From a checkpoint of a small model that predicts nearness at each pixel.
Data: trained on renderings of 100 made-up gadgets, each built of a few solids, in any pose, 24.2 epochs.
Rows from block 4 of the decoder, named by matrix and row number. Rows with one number belong to one channel. Each number is 500 + 25 x the weight over its row's rms, rounded and kept within 0 to 999. All counts start at 0. Numbers have three digits each. After the name is the row's rms in percent of the matrix's.
# convs0: first 3x3 conv (decoder.decb.0.1.convs.0.weight, 64x64x3x3), inputs 52-63, a 3x3 kernel for each
# convs1: second 3x3 conv (decoder.decb.0.1.convs.1.weight, 64x64x3x3, transposed), outputs 52-63, a 3x3 kernel for each
convs0.8 092:525547529491527524508504506480527480477502481478464487522493531476505515506496489470563495487590535478501529492481498459528519454520525491492498540528495521513507459464446504485524474480495509520518506521525501489526479490506490536535524490473461500493478520494494505490491506526521476468520504515506499484491497496509505550
convs0.9 101:493520511448518490494496507517498502475526519494523471481533497525494506486475491510512503519517513492464455512523478472538528556487446500507481494463474504458458506545534516411482533474476481500492506485499489490506561481491523501461503523523520525487496539493525507517448495447518497477498530531511500522516493447530474495
convs0.10 100:526487498506519503519538522505513487494514548508525496444455460466484455493516529519503513479459518457503533482529516493487487496519529509484541519565532545523468441477518490478501502489526508524505502492511508541480479469516507529523518513490490470503476483486527484475470492521480540510457471470472462478461478491489521497
convs0.11 099:546504490482504472483510477503490477509511486508465443476501460485496492501480522545460508550499496514473479525499482497515513449509490476497486492493493489495526552495495498535489478486477497509525528522539448497529525523497533547493467490518527502494533508495509498450423517502517497481473510485494490515476502474498491501
convs0.12 102:501450492484505504538491507502494489477514531506463480519537503494548473448537519477502507498539522504486493515523494534540447462509491514520494471451441489460479507496549473504484526506476498502453478474463481513519488515485478485499515502473521488479497509552493503500450503451475474475499509500520512492503481485524512485
convs0.13 101:497450481472487541415488501507521505504522494529502477536554453534542485504485491470506515472513472437457499502493527465481538494512486499548497521477454507505512521511504520497530543490499449489485532433482459488519493515525459581528494520504462489482521508486529530520535505513518445512511483503503531514533530542520553501
convs0.14 100:493518523482481483457493509503505500503487510500512488517507524550548537509523502459456497493457458500519480486475469527485473500521487450513497488521482483542531508495477557517524548557546507506532506504502490509527462500464492505505526509513497537548536470507478505489493483435445483476464494499469509516508502521489480486
convs0.15 101:489503492534474484486496505495521462489507500503541544449553577468552494529495535495496477520512471538531521474527525463531483441492502522496534520520545494461472488499535554474544491520521502514518545495523509513474530491508533538528543489481502501532471537496452436493495530490480494449541516513472478502482516497516482515
convs0.16 099:512503518493523462527496481490487498484485528502515500456557569488458539440489494473461503490493465493535501497542516515510480513486510498468471533507449512518529515472456471476490484504442522486516483514528464528542489529457488525521515503526461518571494484520476477511476518500551486517438469519541516505510495488480500506
convs0.17 099:517478524529513496471523513505525536570529486481513484497481442488464469504530462499513506543557546486528486467453496507507493501516522496492515476485497474476487511507501492519530491524515528501494504504498477503489503484542470513511516515488483518543534530499540463506511498469543494480548476463494499506494536555480541497
convs0.18 102:490478465472482480512490475472487498481521498486471514557526499488491518486503478494479463524518488482463468515508495509536479496508488458456518491451504493481450537520511534466465469457472513484492530495506504498516480482486499528523495484504412452502438507507506471484533534487470488541513484493481517471504493485471504493
convs0.19 103:493482503534495482461489488500490518477514507508507531484508513515509468513517466511470534494489492509497525512474490498488501471491469497536483451437482454468493496508508467522489525497505469517534450511509515466499505504462525474533483506532468486469507494517512509463562580534449462469507484469510454492484462486486479504
convs0.20 104:427474518482454489511476526477483543507477545514500507475524504475498505513472567519455509503504494510454490521484516481531489488520457489455500524542488500516493501494511526468504510476472447451497498501510521534497528493492505515478524513528484527514506488481524487502541547494506531468493488490504484490471499500500482527
convs0.21 095:487516488517450518489498487503497486499514509480517521546497529464488501476448494520497501472506515501484544510487506519503524485500503515492540485492496514487479479458488479472490471456537488524547484497532532485539470489553482475511525527524518542502489487553465481512508534501444496466510428492513528515465488498466472470
convs0.22 098:510526540507501509544520487527531493521515522462542523469464479480483503455456513512519487464493491478430473493475504479520474478479478507549498470477522474504458535524454492496490445466461506514474522512479531472497520507523459456491487480498455476493467452492484456514520508503532483477502480477553512549517492454512494513
convs0.23 099:483474485519488519507511500530531511497480501483518502470505490497475557496490499485438504475484505495516485497549537497482484504482503516461442506449484495502487503559529518500498477453486464450478469464509511511520469482534506524502486510478509483494508496464512515507510479515493494476488501509523459494518518520497510511
convs0.24 099:518490471523496515508513477481526512482525503516534489530503457535546481557537480487475483484424477508517492499503451515516442477482485548492502513510480521511520503486445506518453526492464498490460519533503507509510497494465514510484469519533483485484543458514541551500505517475520478483535544485465466497514518476534508488
convs0.25 097:494503498473482489539524500496501488443472534508480489508464490520482463505486498519501523456499526494556538502479472507523535465492494473531511507458492519510489500527521475515488486479492506557499528475483558511492500523518500483540478533462492493519460467508488526509476486499458497570501516529504482527532464480502456494
convs0.26 104:446451496463501478480509468477476495483475469506461486499451519521477536535526480450460494516482505480480471517474491477490496507528507501509488559546496486469502500418479501454544491560521511542502499508487466474455500508469519573478486515517519494480508469472545493492509515468534505514527495538465487506491505519523492501
convs0.27 102:526503496508528477465484512510525507485523515508521488502504509480472537474512452502489498527493498532505481518501507506500470476496499478526484502520527475481526539524479512453470534512487480499498457467484553550497454532515475482492520529483503449475515488490477503490518492521502465544516498531496513517491529484475491493
convs0.28 099:480480499469512534480513508485505508500509516494496537519523504513470482517508479499484499485429464476490472557544504484500500526487450492480512491503443459476497543503588491554491511465473487519496487503491480493511510468492520503481491466498488501479546491493509522530521489532520455478480471481524466514479487492531503521
convs0.29 101:480490508486535498508463560513501492506496547518546549498516547530451496503527469449480487494459513522479497490482519528551458537531479521481505502487494497467521450508459508520483553534495483501458483513495532494518507504498471493525521485550508506519494518468491459471533478500510468469510470458520493492516494500480457532
convs0.30 105:539538482483505465470547484509535503498510542471508496525473523477562526463505458520500488511546448497586482470501501478499487476548483521528478522470491446482494519477487534543465507516488491492523490542550483480504464510518532530538512501488508491525492522481508524514493456508483504481512494489489453481546509529465471537
convs0.31 094:527526509490500472491489462499467465473508500492483469507456485519481427485467487488501498491455480484469469513483517486479499475468463450460517491472515505513500517531527523530514538537542488509529518500489508484471510488477510484497509491464566528546510501493540494527480469479483465540535537563489504511509534491504514525
convs0.32 100:485553483477526480495522505482501493508487491474511506470453467488503475492476536481465526487491478490491520528507462537486505482545502514479502501499513548495471493531464469512484458485522477548491498517501493482433501455493515460522516515482456464490512462482482521464454483504500534518462486529504503498465500490507446483
convs0.33 102:507500463525487524467522495508514476519487476504489463546495471484453493475431476548510480526432463469494504532517518541541436485502479467482505498451529457548486514528448500517480525530526479517515512497497462497508490513538504459535506513519539488520502481487487500490515491532495500485532482499488473494469500476470497511
convs0.34 098:460456507417467490477490484500480478522483499467486497542492448456492437495522497478497497510484491492477509523526511513515487467475465480527498544520531517519452500519457489573468453511461498510479523506441469462499490555519569512524520545502542497534541474492466487505516526496499541516490561495494479478501484485499451480
convs0.35 101:492501468544493493521498507488476506525514511497515506510515493448529519536487518520522519470508518493461475464488463509510518491509461511478479487497488491486510499541454494443468470502453478518497498528532486519471525489444481492495492471481509439473513436471481521513514490507508517507515537525498498477494512496443493496
convs0.36 101:483466467528477478492471501526509465497522522481510513481541568558473494471437477485504494463435514467523524507545489551472488435474490479498512501494487516512492514483516462476490456463491507475501499452492442490506518518492508538490498511485581533501507537507478491495513528522555492472436478520530467475550482501470539519
convs1.8 101:499431512501442471525459475512545520546531519476491472518504493497511514454486434538504525509515506501518522489503504466463505499461491500504496484513562474512526520493498490548504485499521516545473514527499457473493488506495532486507511505549525498543524500514504471513506503493525486489506518513488457505502521514467519489
convs1.9 102:539525492483514489524510497506497478484504450513497504496483493500480559509447496496498515530494455491502493512486520445471507538492505496533555516512538505495505510508483527465466495465520498505462501482485469490490497538498506499526528548489507551510550520464483496460497481564519485490511479506498545502468491487467474468
convs1.10 090:506483510548518542524529475554500551511488513474490511481463512513522509513557501471507496474489472564521461553517517505481498515512505545515490516475486487506528500469508462499495494469501480522458479498511502542509501510522486497485515480459458544515481520545483515503530533520511490496491484480499489471527494476496516525
convs1.11 098:489501495465501496454475459482525463522483552514518525479466530522511501536506559469500474469542448491516509485497513505507468512517547509473517533565484492501485511495505528511465506513485502516484478516488500503501483504496537496519505493479522503473491512469524491536522498512544482484557469487491497491516473484503464489
convs1.12 102:523494499503523471486535496563531481503518480488543491504498515503496497529512521500510500545519516510465497525457495513506485507515499532506508558492459486546502504469512568533516497500526498515482450492473497491465495525537525532555518531510515471478453461532454494502509490486484490488537546533562496512497518478491509484
convs1.13 102:491496482479472507498524483514491474503478499503450544516526490475481496514480469503540520509532509520520484486522480499505491499481505465437502477471484451478484457543525506572478532506475514540530495486477511456452497513521481449487516498525521464522517530522477476520481545576505510515454506506534512512458547492501513519
convs1.14 098:519537514516499499457508515490496540525496500539476498518515496508512512491499485502501501520526522489522498466485514495472508495461513495473500508462496505528534529557528468512529529519507496479507520509461511517487505549486456526513454524501509532485481510506486471466488534517468499524506465517482490541525496516562479473
convs1.15 115:468525513495513555498479509544501503491519485487496472527522500496513482512502521515475500490491478565505468508493520468488494505541478515520482482449522538499534501517519582490528502507523478507501473522521539513504485495467519504469484510490505469480439483466486479457538512499474472470411510497461474491491516496470509503
convs1.16 082:535528501521484476515534474508460504527504465512489502536492476448507519463513499483491545487491540525534527520486487508530524481517537507534513495470483493477519492497518499497490469468515443499490499471512448507468472515477490522524522523498504518475517539489451482517470501555475470530488512492499499507498490474505530490
convs1.17 100:496518499507523476494521497510527501483470503512486516503501501509510498547515481498519547487490482545506508485531502510464505491489528443504497486511496513492530517473472483489492499484503508499525523505490555489503499489480515503517471494511558517498504488503527478552502541515565561546506494534462467479477471501492476494
convs1.18 104:497497477491512511504523514487527545497487515501481467527506501529479522504498508516523545523505502527505456478500504460485499495504443527538531514472494498443468488531519485513511465499520508559510465525505542495482501519513487481456529487506494470488512527502486485507521495546538508502484510474548496524539547502508524535
convs1.19 096:489494522537511472489523490531533502520486500516498530464551503487483502488496512550548493479498522472496505548540496471513507516530487529499525473502501520488538506515496452487476516497498487563483506501529488459493482502515501473482518495484519533499458473499498511511498464470475546492507487489478498528532548500522487502
convs1.20 104:497531490485493520498483499479460495463466489533496541499492508504453485494447490509488518481509502505505481506502515476486502500503507524488511497485507468491466494518475488461519472490528512466502533484490470449452559525501518487510466519489491527496486475463476560485510551445517448433496498443496503525539522531531477479
convs1.21 087:527540563522523515475481470517461515491481535477513520515453535503517522511535515501513496509519483487553531523497457539503498500472508478497516525512490456458468466478479486444471455478450495460483477500496496500488516525504503513498526474515530515539524527500535450507515474513491454494528514491526483517557493494504467507
convs1.22 087:497494488519521506464454482489502484533466499529520516503510531479544530528507539519510515524501537491486500494523487493484519518554526486486522511504518502476495496503512486493478480479456489523503512492510468478493477509498493533494497511488548526506437473479459496526493491457491485494476486486518488476483483502472460491
convs1.23 101:508465437521489489507493522467481500492473453525489537508506517502474494539509476534565525529491519507483493483510476526500495481472475484470481492474431497493455470509503568487505534489502497553543526513526510457490483536519469476526481484517462487481507488502481518447494461511503514491498470434514518509527518497511507525
convs1.24 094:513512517514525508486513506473469510452491479491486505476500488497520537482509544493467461485470478500499491485514550493458533500473509494441503523498500494525485485514515511478501536469470457454451508469459495464483473486497472519460491519491518558511498501512498465471502474542501525515519502549471505498491483512513481488
convs1.25 103:527514481490510478500538516518535482470455516498503512523518506528494493480565464553478530484512480500466520479475488494508508522517517489475479502512462500504534516505486499529517503535493514477496468481480529484519528472526490435509501473484533482494504497539477474496450517508464507489522486530523522496502478474508542532
convs1.26 107:458497466534490539522501513501472479499500517518449517516481471454469515465512497510512521489494505486525499481505526468479527509490508438512543481458495506501504483537507532502508510528496489504528523478461502498524467516507516539541502519546517478518515513474467510448546506484544523521500476518555483475510511482541504474
convs1.27 108:482461520527428516453481482509550558503573472525517490457490520500491546485490507490516490513526532482520470477512493484502503480493459460513544480504500501496522522500533487530473517498505512511516523484531485490479499507464497479458539435498487493487483515472513511444474468504510493487496530501474463481505492484485491483
convs1.28 103:496491545515512515508516473491520483527500481519496499508513527475520518518515524537511468494501438463527503474501488503502495502504519441456506486472499475519458526503497464477474456454461527497465540538472519487455452506510495491485456508483496451499498483489468484442495500541526513513496495497513492495527498485486483492
convs1.29 081:484567491523508527531536526486459525472439508508462481507557516474514506550485480543511479503445528542529546494415507488449514481452532470494487526527547490483494518502523495500498494495485489464434502498495517498499488515475525490492508518506558486499525458482472465492470503534534521517508468522507492497517491486494514484
convs1.30 117:507476490494515505499487495498523526495457514532529524460479496490509503528462476486488474508471477493512545515488501507528458501523526538497524486528507498504483507475537475504474503505515506537499488455466468484511508502541505539495565516484519552497483567498524521508485483526502536497489497539460511565494484536515472491
convs1.31 104:516498486509507472496505515463499512532503538508522531503520485550495478527487443509489529443481544471440490486511515504503515456463497482490530502537496514560534509463519512509571538520549498538569540504478510483515508487545469498526489476481511561543523542508478486480469480502480516513485477505506489502487503517491486498
convs1.32 088:508481478488526501499498501535488506521537564486479514527506507496506489481502506487477514503548443548511493496539490501512521461512499543508455482522464480517529494515542483496495541517540517496495520514509477497523506537488466530506482563461513501465500522437488535506482538475529483432490511455506486528551493505510509461
convs1.33 105:501514543487532506511523506497468506480534510503507473467527473505472517514509488467508483513515486490497499496506518472477447471515516542510555497522490501532519493539535508572519488508486484481499488465432516506472501459480469480501495471515520531514536515545497482501514516510511560519508494492511541529507468482533534500
convs1.34 107:502509501478532484485509520512536471508463533504450547489473479502574510474491480480515540500508505533491444477501509522477497488526506481477450559547463513509497528486524527480501519471508508506561497476523508509454497497488505494524494463491488524504489501470473473489468503528510529523491482454514472482502477530500503530
convs1.35 104:497494499528462468478461497474503466504548502531496499517480536484487464456506475481453532474548497522555493513511501497515512507513499495499515454454506488489489492441471512515527528487539476511527467491445480465518557499528498522547517518505473471488482572511518551531480504468491504527494513519469501495471495465505482458
convs1.36 100:470450492488473534512541524508529502493464499497536462501538527542513483494466526479520481494516540499519494503470513504507479491511511506494468524496478483497509501522531492504516508523462542469484514545496519490492500463488502527466476496520532492478514467490490454456510480509484510458531487525496471470542531452495492455